config.yaml
model: "image VAE"
downsampling_factor: 8
encoder_norm_position: "pre"
encoder_parallel_block: false
encoder_moe: "top_k"
encoder_patch_size: [4, 4]
decoder_widths: [48, 96, 192, 192]
decoder_blocks_per_level: 2
kl_weight: 0.001
precondition_frequency: 16
steps: 5500
Rows from block 3 of the decoder of a small image VAE, named by matrix and row number. Rows with one number belong to one channel. Each number is 500 + 40 x the weight over its row's rms, rounded and kept within 0 to 999. All counts start at 0. Numbers have three digits each.
Before each channel's rows are labels from the 100 images, of 14976, where the channel reaches its highest value: "strongest on" is what is common among them; "peak at" is the part of the image that holds the peak. Only what is clearly more common there than usual is listed. The data: short English words printed on busy colour backdrops.
# convs0: first 3x3 conv (decoder.decb.0.1.convs.0.weight, 192x192x3x3, each kernel summed), inputs 64-127
# convs1: second 3x3 conv (decoder.decb.0.1.convs.1.weight, 192x192x3x3, transposed, each kernel summed), outputs 64-127

strongest on: bold; white ink
peak at: centre
convs0.128:467506472408479489495485467422390485489544438551448478482474411516514468500477533588507489507450526481589509514438525479504499479523508471493504477474502530521484496468517548448484483476544462
convs1.128:481451494486560489449468527484525453505485553412520513491460505493556503537450492380550501458544473517467434506564529546456510497440500524499478514533487521473556522499486481501526552509463506

strongest on: bold; black ink; white ink
peak at: centre
convs0.49:479493426492531523525451517485488481464489532478514476574483518535563493464531495447470509451431461504516489461576554491505502535438474575522507528447516516473475555499566504457511465400504478
convs1.49:502489552517479486495517452478528497512460533502520525517462516485450480470448497521489462564516475522487515562441393502499456439554478435531511473564480536577567500494460493542462515547473506

strongest on: bold; white ink; black ink
peak at: centre
convs0.148:554499456521494522504482551488519529476521538471480501465534504525448453478474489581575492590485476507560482487524513483462497517511484465415537554556420513535488462536514379512514491463482484
convs1.148:531508546498519533450564492465466490530528495538530501496477488486530560499526496459463471432544457478532545589554532489478461507500490549474492469463581410479445498467486579489524531548491548

strongest on: black ink; white ink
peak at: centre; middle left
convs0.39:495486512474489474502499496479494489437505514488496490489502494459480467514504496547558506518511484489531488548490437516504566483616495536500507471489514486454474386494498503485502390527494527
convs1.39:522496516514539615461451528562524497567477509539534499547554514537543507543522497483493480440492485484469466484466500512515390520410508467523520483475471499527523524496482504504495606463491473

strongest on: bold; black ink; white ink
peak at: centre
convs0.118:462471513481486521490384514543520494502499525462496512513534503546552423528516487414513506437493500494583518360497414481528535457455485420520514580516461517437501523505460504493497474480538468
convs1.118:494504478453497481481585454457482476487505436496567548510513519445462546437478501523454524494528506459481510723467460495480494490582486549543492450455467485476501500481524524510510449544476526

strongest on: white ink
peak at: centre
convs0.52:540538462517471504542474480572552557513521507480531530519483517591573450415428520534512509535538505566557507513545487500541497520483572509517541501562538474425556533548402520511495567575510522
convs1.52:488519531517481494498531527534465478433508521547510570477520490422502537517537458488412493469489517531434573432469512511494477476522496538476509503519430529574453450472637470507507415486535506

strongest on: white ink
peak at: centre; middle right
convs0.122:529542536541562496565433476558555472632523521458496475438512436494455487503507509468493510445524454522397485472488549487491474460514554453482493447524541477484491469541522481499504445540488506
convs1.122:486522504477481532524517539490530469430493465538477542519448498498514561539443527522503518484430545469551547498544442512618547521593473469550467565559475520462454516513482463495487381480502493

strongest on: bold; white ink
peak at: centre
convs0.21:460485458564502544546461485503504498491514496503494448563504525483526503553436525491530486524520548503509606595504450496495574433476521422491519508462593536459483499490385421478590413476470500
convs1.21:505492546444499479489543502491470498504447453463466514464505490499473466454537492530498498512486472530542403367488569504505512571513510546494532507510431478510475459497620569442508573521485513

strongest on: white ink; black ink
peak at: centre
convs0.186:512519497494500484500539533476486495426501506467493515457514507441562445526535501543526483597458482496435536459554466492494583470450505484492505508460547472508503551506506505509525477613504482
convs1.186:492481528496496549525436489518552485546502510534530464509519492507463489516511493490480512422567499517512480526471591516533466537525516545541473495555512538481492441453464470508499530472509523

strongest on: bold; white ink
peak at: centre
convs0.93:501495473479550498522444554431503409473469569543558463536550571481455478465475473467520518506508445497596541534521482458537506576501468521498630525446505531560442496527476544471546513508490526
convs1.93:443476515497516495551585534530435455443513386504535509489482507560562538534471489570494405453481525544362518494491453532495509427519490531512513545458461508495458538497539472492475504517515405

strongest on: bold; black ink
peak at: centre
convs0.111:456491487418554501480439430501475495503516510424529411583491565514459506492589494462487442542473482485415443460523425555571523422570525441566522543515511535529507475466462473495453518512467531
convs1.111:505481557517514399517482535458538502518489535459472553519477494465511455479460530506480506556501546451525574537497625473450454510402464473567545467518527512462468558496547449500510498527489541

strongest on: white ink
peak at: centre
convs0.64:512517483497487569487528487507405462465477480516473473475534427444529543475492453465482532506525500485422564412522541532542472471525523495451508465521541534444526550514539466523530473516611457
convs1.64:464496509483501415524516490469496513503552495465461531539470486514473409510494525511516532494528503488579476564521473464514535537430497573530568508539507458490453525554416509502448541495450491

strongest on: bold; black ink
peak at: centre
convs0.10:507513507476492482514508512514487496501514508503509493536486494465447542433506491538487500626527484494479522543496453497484466512449495564501503456514546510582451527532503497497505529525462520
convs1.10:459490480477510493473536535572510491493483456487504522478554489547517450528480498471547508393479484483583485307465528494486514446488539455460504499508479478488519472434535483503474440492541543

strongest on: white ink; blue ink
peak at: centre
convs0.46:477479523513510524473468459476476530556458539548498495477554512464515506609469513509496528500499539492567498546478619501510554513553542465514557441472513498503453540530563510447462478500503460
convs1.46:499565502420521461514556504543471488461553486430498525489499509526463557425510520513486505509521488537458535420498415504551450511452502514488443538551477491505568491503421489558496492523465510

strongest on: red ink; bold
peak at: bottom centre
convs0.189:523482464441492504460450473557493463458523483435458453513479525471456514489457490488436489465508436474567559491462485489470500486514464495331536546456531401453490559511491582482564509505457499
convs1.189:461522538469490497476554492548467506490483451521483523500520483494548478469533449403547487533480513508343490499481514511437510467498495490478478442458513608473441525538495552500449462487525456

strongest on: white ink
peak at: centre
convs0.53:517512510553582484507484491551527539511515460508488519506527529573565531446479544528553484514520507587474544554500474497524401472558572511468529498566544489471490557571548463484490497537532489
convs1.53:538509561495494504545516514442513476466557523531541508460504496469465472550493510478460533507495542518513506447466519508466597525451444524520489460552487540519496452507443448524476425463460547

strongest on: black ink; brown ink
peak at: centre; middle right
convs0.20:519508496526475497493541459617596437568449491485442468522439539475475533530458454467479496458563468554510526495451514438549483497465479528508488487499490529533453535555501456477474458559512457
convs1.20:457461450486557495512521508480514437485461448524539509506511554524582513539474476536509487510496530498525528518494533476519526486581560438489512457543483495396473471496528543517470519470486518

strongest on: bold; black ink
peak at: centre; middle left
convs0.38:507509516422504493480505472508447492526459489457537492496486509514443452527504546510565517509478484540479543369515472502489410464583470467538518527512565486462460485448466471489450560466528465
convs1.38:467498537524487471513424540516483490492584506535450538541472516505521545442478503472474503492490534501556468618499546542503641505389524533493508483464469538503530561505533559516490449528493512

strongest on: white ink; black ink
peak at: centre; middle right
convs0.19:516465508511435498524475449557466480485524544511494543503517521490491455433422455557491452507558507562524581472498474509451464520457552575531495532481502556567497571536514559424559590508561519
convs1.19:486498463458491609500518503414503472457460414497497486465500487508535488515454440561521458459437488473470531506464493491543565477628471463484520508517446475473449390532454447520501416523437470

strongest on: pink ink
peak at: centre
convs0.51:469523455463508496574447543539498444532495505470483459449514467500452485456466469520530501523475470518562485508445474479467474481503542490526555437509536591473531498522475659490448467570494486
convs1.51:522456523497490490510492474487455509523492420574588516511508521430441507480489498535474465414533514522502500466474454469434481533542548504491460481486415396573488446540544502504478470357558503

strongest on: bold; white ink
peak at: centre
convs0.103:499468546413507503479503504577544478494518503440426505491489582527543486498506461554504528515468476542583481493469514541527431355504508462521570547441472525502533499518470391499533537484512529
convs1.103:459467568482413473416510538494502497477511557514512517466541514486487568484476493460419527450451470493497499515530551515479573528418507527534444500521518511599522493546558645501476469466420476

strongest on: white ink
peak at: centre; middle right
convs0.12:504441446564466482497486475413504415459475536538487514523412498478436535635470479478531547504435490507420523525469473458472535491463550503507487456509456516604468525533524538511474528496474466
convs1.12:453524507498481489510532540540511484459459462539503474512438498551502513432456482592503463507418551390492525583493507519590488496595398503511505471534560456393457482508461396535518382503503465

strongest on: bold; yellow ink; white ink
peak at: centre
convs0.137:460452470421527514472467499510503465478518478475494471420592487494507420528502648488508505553434589575514472449454513518541492417511492497487484476552516475468499485544517481489493519468495503
convs1.137:527465569543502496506528528552489497522466561474495504550429585482430550522487504501445471495472512476480557566424565480514544569475489586488540498417473530543451539492480474491467511531510538

strongest on: white ink
peak at: centre; middle left
convs0.123:519504502479499523446551523501506525531481529517500485518471567458529562390547461511469506443497498423523466456481463544497464501577443529466475551467460493568534514515586419531509476447482534
convs1.123:502475490536494431556445535484504485483494481491545486500532467497502458574499561509535534514502485522470531549562613446524472499454541495533485439563478453477451521512347549442452553534515493

strongest on: bold; black ink; white ink; ink: red
peak at: centre
convs0.190:562515543482508559537560548518453551592501495533482483561491492514559479469534522541552481601521485507467469510502497492512433411513587475520484481516565553418492511551540443507504484498455519
convs1.190:469511518421482455501465501516537514396499518545454482499533499463430516521497503494419488417514528456472567523474477487496630559527464494529579498536392474533487528500481573485462514543507519

strongest on: bold; white ink; black ink
peak at: centre
convs0.126:500535457517491469507495503527526494536506551471463511540502521517527592481478516561496516523553448463542525516488443475441504517466451538578488568422453509534505552473499483484512527474508439
convs1.126:531533529553447528510507504455515529492488496546526490481507511492498422470491508511484511529470492539476489450457573504530517473500514492517471487530556505514527458534494452469447521627507529

strongest on: bold; white ink
peak at: middle left
convs0.151:591505499517610453533450506505503529483522533529477435527495601506527490537573521473540533500419522473542510539488498488473518532501485535477532458555472496559510497488560353529476573517504447
convs1.151:434455500509444610498574568465499518497516488504525515486522413505512449385499463485430534469522506486494548481579521524566438503580589505541526479500491525491522534490430590525500467476435502

strongest on: black ink; bold
peak at: centre
convs0.182:519492535443506503490474472456472485487533442560504543525483475481562527465494435480521491567435436487516508525479487552550492431518535509557450477433542506505479496451518447573467521528498511
convs1.182:504560512497454502551515478497555490545401508488522503500468455524469427544571459542506405508558492545421501496505543425410550550531541517513507501540512509502552487491425512496497517485506508

strongest on: bold; white ink; black ink
peak at: centre
convs0.36:543504502433492498520533545522441511490559477511535511489504520517512487560496472515503554603464476457460505539415508499528516465512532459495476515514520491459519502482606514492530514502466488
convs1.36:455489502496533542539476532479533497482486539522504535503527513497468554501479487465496487453484467496518528507528481498483489529466490519497510454488541545526439499496379515486493517496531451

strongest on: black ink
peak at: centre
convs0.15:498487538479454516451490518507545504488476445519521531481455491466425449568449496569459527555554457394518558471497577521499436514443503478524497478442543414499471416500569513491463466468507475
convs1.15:466486432551497501483463473488421499491463510491545513540501476539568552512498480436573493464436515512482439527481388469513602528575534499488478486477519556446560544481439468551500550514482492

strongest on: black ink; brown ink
peak at: middle right
convs0.63:537562425508568487442551488528534490493458468571516458508519488455500478548484514458489474424391514494495537491507451504524499450540454456472478473541538527430507475511488508467455483473472545
convs1.63:462483533502450498551424572552576479466491450510524499502502525543525572526446491513479514463470545441501486517511484471569566537542446434544501528484513458487501498475476455521521439481547480

strongest on: white ink
peak at: centre
convs0.187:505498486477515448527532497436535515528475465502520459541557527536538454525490453478478497539428498476612562421458506454521475413518428526505513431513536536463470462519457507478441547493441528
convs1.187:454490481488498558490480539521512465413533465544459497485438547447474598525466459498506443502477542476549533541512431522550545534593474512527494584552457441544532443513539499512529383501548445

strongest on: bold; black ink; white ink
peak at: centre
convs0.68:471477463523506506545548486470481470512492512521493520510504539473508454522441477359541465474511531465488534522461498494533536470512512494499506547484525548485508467479501470513443464462491484
convs1.68:479478535456508520439467445498455506464507490508536496509482506541465549522556484603411480471471460518544454556498522461463529495513460486504490437470466471510472511497572524494494512550472534

strongest on: black ink
peak at: centre
convs0.113:491486520504452489426572489469506489555533528473468472480450521510449531547501465467572457536470514514486463513534540506525517469618412543509457461472470483528514464461482431531528452518479492
convs1.113:521588525470532466500416506488458510496474493510478533536470485499513469523490494530436505485534525483519554489515495487515465532392538395468519492454567478490449481512511539455502551562499498

strongest on: white ink
peak at: centre
convs0.27:531508512540552592524533536520488561537458470483516530527491574562612482457491493545522508490515569509528514441467510490497471430468540531561538514511388500496469501468496504502448527473495521
convs1.27:533494474460493423541474490486503447469573495525523503400562534467427471526530524465486535530565516542474509561484466553567521595545507483458488488527539502528577509578496465475544446503463513

strongest on: white ink
peak at: centre
convs0.91:502489499554508574472502505484503495440496471518521487492518529382483377449500518474578491583516494510493466466607515482505487513444491480488512516492458477539459392467571509495500616416478512
convs1.91:517505476428512240515499479503485487526512490538457499573522492544507557535474479526465503412491550474486538549509436523547604523553505508521444525489502487508527568490431518508513416568522513

strongest on: white ink; black ink
peak at: centre
convs0.11:535514458530423526492504486572497483483478477510544536485504506429538464431521471450521494499497476526529501583513508542496543448407486532506534485434451481545498475445537510513525500392577530
convs1.11:471471535441562472546506474427506520533520504473496475423491500545429476506501465535471516494501477535505554466516536446520462542564538461476453479583522440524454550554434505463532491571454453

strongest on: black ink
peak at: middle left
convs0.3:535505452505446503480453517585440455413482449523533526481469497529505610477467512504514461498555451461504625497478492501541523479463412472457461517441448453584488510474464484478522549524481469
convs1.3:526497509491474511521549576503473522469497429473539473458472481440480411488443443537456460538464549522529526604452532465529528518597419476530528450529482446420443474506502420533530383476517517

strongest on: white ink
peak at: bottom centre
convs0.161:522537497411447432497426461493494502533511494514517433502539551509538441463503480484542492574472502546557477518597443511408484493456494428462502539517536437539473451511539517484528552486466532
convs1.161:468496518583491547519475528492519494457530493479509525464518551552486586558473466544524481432507496474525545470509533518517449478556467563527483493518525505562512584543440474473466498507502504

strongest on: white ink
peak at: centre; middle left
convs0.89:482507491478547502525481472476477490407486570487440497537501469491445475481543504449539514584512528468515466494591509498520451518390467505496454488445423497545466521458553500529476557428484536
convs1.89:488511537498416561554448566546521468464502469509529502524577511456545523563485497501488508420487563482549518497460475506494309414548473454485500496527494469582472497454457485501483484503564523

strongest on: white ink; black ink
peak at: centre
convs0.143:499570490471473519524541518490475511441480447516517504509456465424544431511534502390605484576486439458553520446467486500500652529421553519516523473473518525523543482514427514495448572530487476
convs1.143:476465553536542498447459562485538475548551510482470534514408492542475543467469546529371518426532496521451519582528509441412329490574466527520515543522505486473414508493584487526478428448488487

strongest on: bold; white ink
peak at: middle left
convs0.18:540494453499439504587425492510453543471499538528516456459461528460490439431491493523428448537458495500520577529495497527489531467472500548546446524482514548478496461494483552487511544436510438
convs1.18:481443495449510557457545453515529499496511484429502484484523467519471503500542502477507522516565441491547488507517523442433452492513489484486538462462519497560510483442591492511477494641430504

strongest on: bold; teal ink; pink ink
peak at: middle right
convs0.26:474493498507479506498484467478497548486481597515448493461477461548471467519545553528471481476461473508512499493497496532472518538505527534499489490490495402446500512504492573529538517481478496
convs1.26:504565489506570511451539489502522445449505366490510548517545496442533518527496444433515534525572512517485523440507487464509451398538508482475530507507527527555440465464525513536442506521508526

strongest on: black ink
peak at: middle left
convs0.28:455509506516475500439507415533510532566611467488536566503607453480537441542525530420449451517523459564480443481517484464487513442482515523542558452433490465478465535520527503515473475499544523
convs1.28:496518495477497491562494534476493459469464439524529464510413504577532529490425492564532465466435516424533553565554521481581525507618477429525473489514494509410472453509478404501539396478481463

strongest on: bold; white ink; black ink
peak at: centre
convs0.34:511510509475473513580532548474517523432520520489496490518521417574471510497469536536467476680513510547536481526529466509486464503578560554555504502514550521495494471518560472522449492447503469
convs1.34:485450446512488501453483485523511478523493486501540535419499508448522504489527505504550495395488514490477505415459627483459507529449502465484532519490499506499508458461436491502548502522476536

strongest on: white ink; pink ink
peak at: centre; middle right
convs0.144:471499466535501477475515494535516514466500466496500494484541544533461565483457487486468507590547484577454455491496538520514571493380521493464522547469454560581462554492535524483470526493511529
convs1.144:537537543430500583561499567513489481485487521540476542489493505532572459565524526510559464464472504508480505489529496473510349480542473493521464462579592483493516436520533431508528442524508488

strongest on: bold; pink ink; white ink
peak at: middle left
convs0.188:446483484510559529511527530434538513503490599491500400493465470462510550494560474563473455516468536515447530510473454530498497481502457498519538524477516385501495517497556489546449482472522387
convs1.188:593568544509495445423440556476499479487500485481551551494537527551511489473507466454482513477542501477560467503518517511510529472512497488524484472491483540489561485507453487521527523507520509

strongest on: black ink
peak at: middle left
convs0.129:459523522432463470466433508562522405513476409481453524496514578504500476455504438392468509528489498489441483429536464492492478521460467454555524479426471519479507532550469480568528505545457492
convs1.129:511502483563496494469557557451523494478560480527512541440514511498515527485490466544499517497508532499473510505556552468588469428654485495469493452495521500477442516470513462510530459482502432

strongest on: black ink; white ink
peak at: centre; middle left
convs0.149:507502501509488483487466486475497491467520501506494494465504471538459487521492511458470506491502499501525502484511498507505507491647495504506504449494666493497537620477540511496499440456511492
convs1.149:523520542554522632493504526523526473548464516544501534505531518448504478476498513524541504494521515498459447508476511499540392542409523496492509569476375528501457432506521493506448515486490491

strongest on: black ink; white ink
peak at: centre
convs0.99:480483478427504501486518452433461466418473531479478479456484513470488463468485476432490508562451495448482529455532574512539497482509400504443465454442522435414549484442485480488511437555495460
convs1.99:514530529568483507484469563487510534574467453539531473508545516495517517562519511502491545453513522466530436560466437460519488543479548449509555527542481560554434478504445490521514574451481499